From a checkpoint of a small text-conditioned image diffusion model.
Model: 13.3M parameters, arch unet, text encoder width 320, text encoder activation quick_gelu, activation silu.
Rows from block 10 of the denoiser, named by matrix and row number. Rows with one number belong to one attention dimension. Each number is 50 + 10 x the weight over the matrix's rms, rounded and kept within 0 to 99. All counts start at 0.
# q: attention query, key and value (stacked) (model.decb.0.2.attn.qkv.weight, 384x128, the q third), inputs 0-63
# k: attention query, key and value (stacked) (model.decb.0.2.attn.qkv.weight, 384x128, the k third), inputs 0-63
q.27:47 60 50 27 42 57 51 38 42 57 39 53 48 48 47 50 52 61 60 56 47 38 61 45 58 45 52 66 59 45 47 51 75 66 48 54 35 60 50 46 65 55 54 57 67 59 52 54 56 53 56 62 57 68 59 69 47 54 59 53 43 53 58 40
q.28:47 67 49 50 46 52 44 45 46 54 49 57 41 37 54 45 37 55 50 44 48 59 56 62 60 55 59 44 52 55 63 35 47 52 57 58 44 55 72 45 58 62 62 46 32 62 59 54 44 63 59 51 50 46 51 48 57 45 64 49 41 62 46 54
q.29:44 39 44 47 45 51 55 63 68 63 33 53 53 49 33 66 46 58 67 57 50 76 71 46 60 41 44 60 40 37 45 60 59 63 57 53 61 34 43 60 38 53 40 44 63 47 50 47 57 56 48 42 30 55 53 54 55 65 47 53 52 59 32 32
q.30:52 62 58 62 52 70 45 36 64 61 36 51 39 55 48 68 47 34 53 62 67 44 48 37 64 63 80 35 42 52 45 56 44 54 19 51 44 48 50 72 42 55 59 60 45 32 43 27 58 65 49 34 40 39 45 54 63 44 29 63 54 47 27 50
q.31:55 35 45 59 67 33 53 38 47 42 61 65 48 62 40 58 68 39 50 61 53 40 55 32 50 38 54 45 46 63 37 51 57 37 13 53 68 68 27 45 38 36 53 60 37 49 54 68 55 71 42 32 52 58 51 37 45 41 65 41 66 38 52 52
q.32:48 39 57 79 52 37 53 38 51 50 33 46 51 59 56 39 32 49 55 54 53 65 58 52 62 39 43 52 65 44 60 45 44 34 25 50 59 50 36 59 58 42 69 56 40 70 59 47 49 47 57 47 53 63 40 39 56 46 50 59 48 49 62 38
q.33:46 33 50 50 50 40 50 46 35 57 55 59 34 46 38 49 68 50 37 71 41 70 38 74 44 62 56 41 51 55 68 36 53 60 52 49 65 40 39 43 48 41 51 45 48 77 42 48 59 58 52 46 47 53 62 73 48 63 45 58 54 44 50 30
q.34:63 55 45 50 38 38 45 41 50 36 66 42 37 65 53 50 50 40 37 40 40 74 55 57 50 55 49 51 46 51 54 54 51 51 49 48 54 47 35 50 57 49 60 47 57 38 51 48 49 40 64 54 48 54 28 54 38 53 59 57 47 42 41 43
q.35:60 62 51 25 32 41 48 39 67 44 70 50 34 54 54 40 60 51 56 61 49 59 55 41 43 41 51 54 30 51 43 41 68 62 65 58 64 49 54 40 60 41 64 33 61 62 61 51 83 46 64 47 57 48 65 67 46 50 50 67 63 54 47 47
q.36:44 62 49 34 50 40 58 46 48 62 50 58 45 39 51 41 55 46 67 63 51 33 40 53 53 49 54 58 35 51 39 42 57 45 59 66 52 60 50 48 57 53 46 61 49 66 55 58 41 53 52 53 54 48 55 50 54 47 54 57 45 53 55 50
q.37:44 43 64 56 45 45 53 51 28 51 34 34 48 53 51 49 55 37 55 29 46 52 53 45 48 41 74 52 60 39 53 56 46 29 40 39 55 47 46 43 49 63 52 46 64 33 52 51 36 34 46 61 55 60 35 51 50 40 55 48 40 60 41 37
k.27:63 66 59 49 50 39 42 43 42 53 38 60 44 53 45 62 52 43 48 29 45 50 60 48 65 53 39 41 46 38 43 41 51 64 59 59 45 59 53 54 48 53 53 48 51 59 60 52 55 61 50 65 51 58 79 58 52 44 48 46 38 43 59 52
k.28:66 48 32 59 45 44 45 43 43 44 46 39 54 44 63 55 40 31 35 57 55 50 46 56 62 47 58 47 34 58 52 59 45 51 47 56 48 68 43 49 66 62 39 54 48 52 41 52 54 41 51 59 54 47 58 53 48 44 58 40 44 42 47 53
k.29:50 46 56 49 67 31 63 43 61 39 58 53 42 52 45 52 65 42 48 44 44 49 51 45 58 73 56 38 49 47 45 57 50 49 58 24 48 49 23 54 39 46 60 31 57 45 61 35 49 67 52 43 45 52 53 55 34 45 37 44 34 67 63 44
k.30:47 51 50 63 72 57 31 49 52 47 59 44 49 53 54 61 34 51 46 48 42 42 68 45 46 72 31 39 73 47 45 61 39 62 55 55 26 51 48 60 52 23 70 47 41 47 59 22 54 46 45 51 42 47 40 55 46 53 48 45 48 51 64 59
k.31:35 50 52 52 78 71 58 48 63 61 64 59 32 57 51 56 55 46 46 44 61 64 55 50 49 24 40 61 52 63 51 60 51 48 50 60 36 52 56 55 38 25 40 52 39 48 46 60 58 42 53 67 47 51 34 41 36 55 49 54 45 55 57 76
k.32:53 36 59 42 45 47 44 63 47 55 45 57 62 62 49 48 28 56 51 62 41 57 56 58 47 54 56 50 58 48 35 57 42 54 49 28 64 51 35 57 64 51 60 60 70 65 43 39 50 63 61 51 66 51 50 39 60 55 70 51 36 48 79 48
k.33:58 38 47 64 50 48 59 68 56 65 42 62 46 55 48 66 50 51 51 60 28 60 47 55 56 51 53 43 59 53 51 58 55 52 54 33 61 47 28 61 52 50 49 29 54 51 38 50 68 71 46 48 47 53 32 54 43 66 41 44 62 63 54 45
k.34:42 56 42 45 35 29 20 45 47 39 51 53 54 56 45 49 49 62 44 50 40 62 52 57 42 57 56 41 41 49 57 45 45 70 58 39 51 51 41 39 44 34 46 63 61 61 44 37 32 41 54 52 77 50 44 43 48 53 50 49 63 51 67 34
k.35:45 49 44 56 37 41 60 66 54 52 55 35 41 49 49 43 68 56 49 54 44 59 38 63 49 22 58 45 41 57 59 46 70 52 63 57 61 45 54 42 43 31 50 51 56 48 44 61 49 47 69 56 73 47 60 45 46 25 69 72 75 56 48 49
k.36:42 51 55 36 48 41 66 46 42 49 45 43 41 47 53 50 55 44 45 51 61 53 49 52 60 48 32 54 47 51 55 50 59 41 49 63 55 59 46 56 63 57 39 37 42 54 40 61 54 55 60 66 38 53 54 44 59 47 55 44 50 43 41 51
k.37:52 53 55 37 41 39 51 33 46 58 56 49 55 54 37 20 57 49 56 25 45 45 66 43 48 57 53 54 50 40 50 58 42 55 63 58 55 35 64 47 50 69 47 37 67 58 58 48 32 50 51 72 60 53 62 53 49 59 33 50 36 53 45 33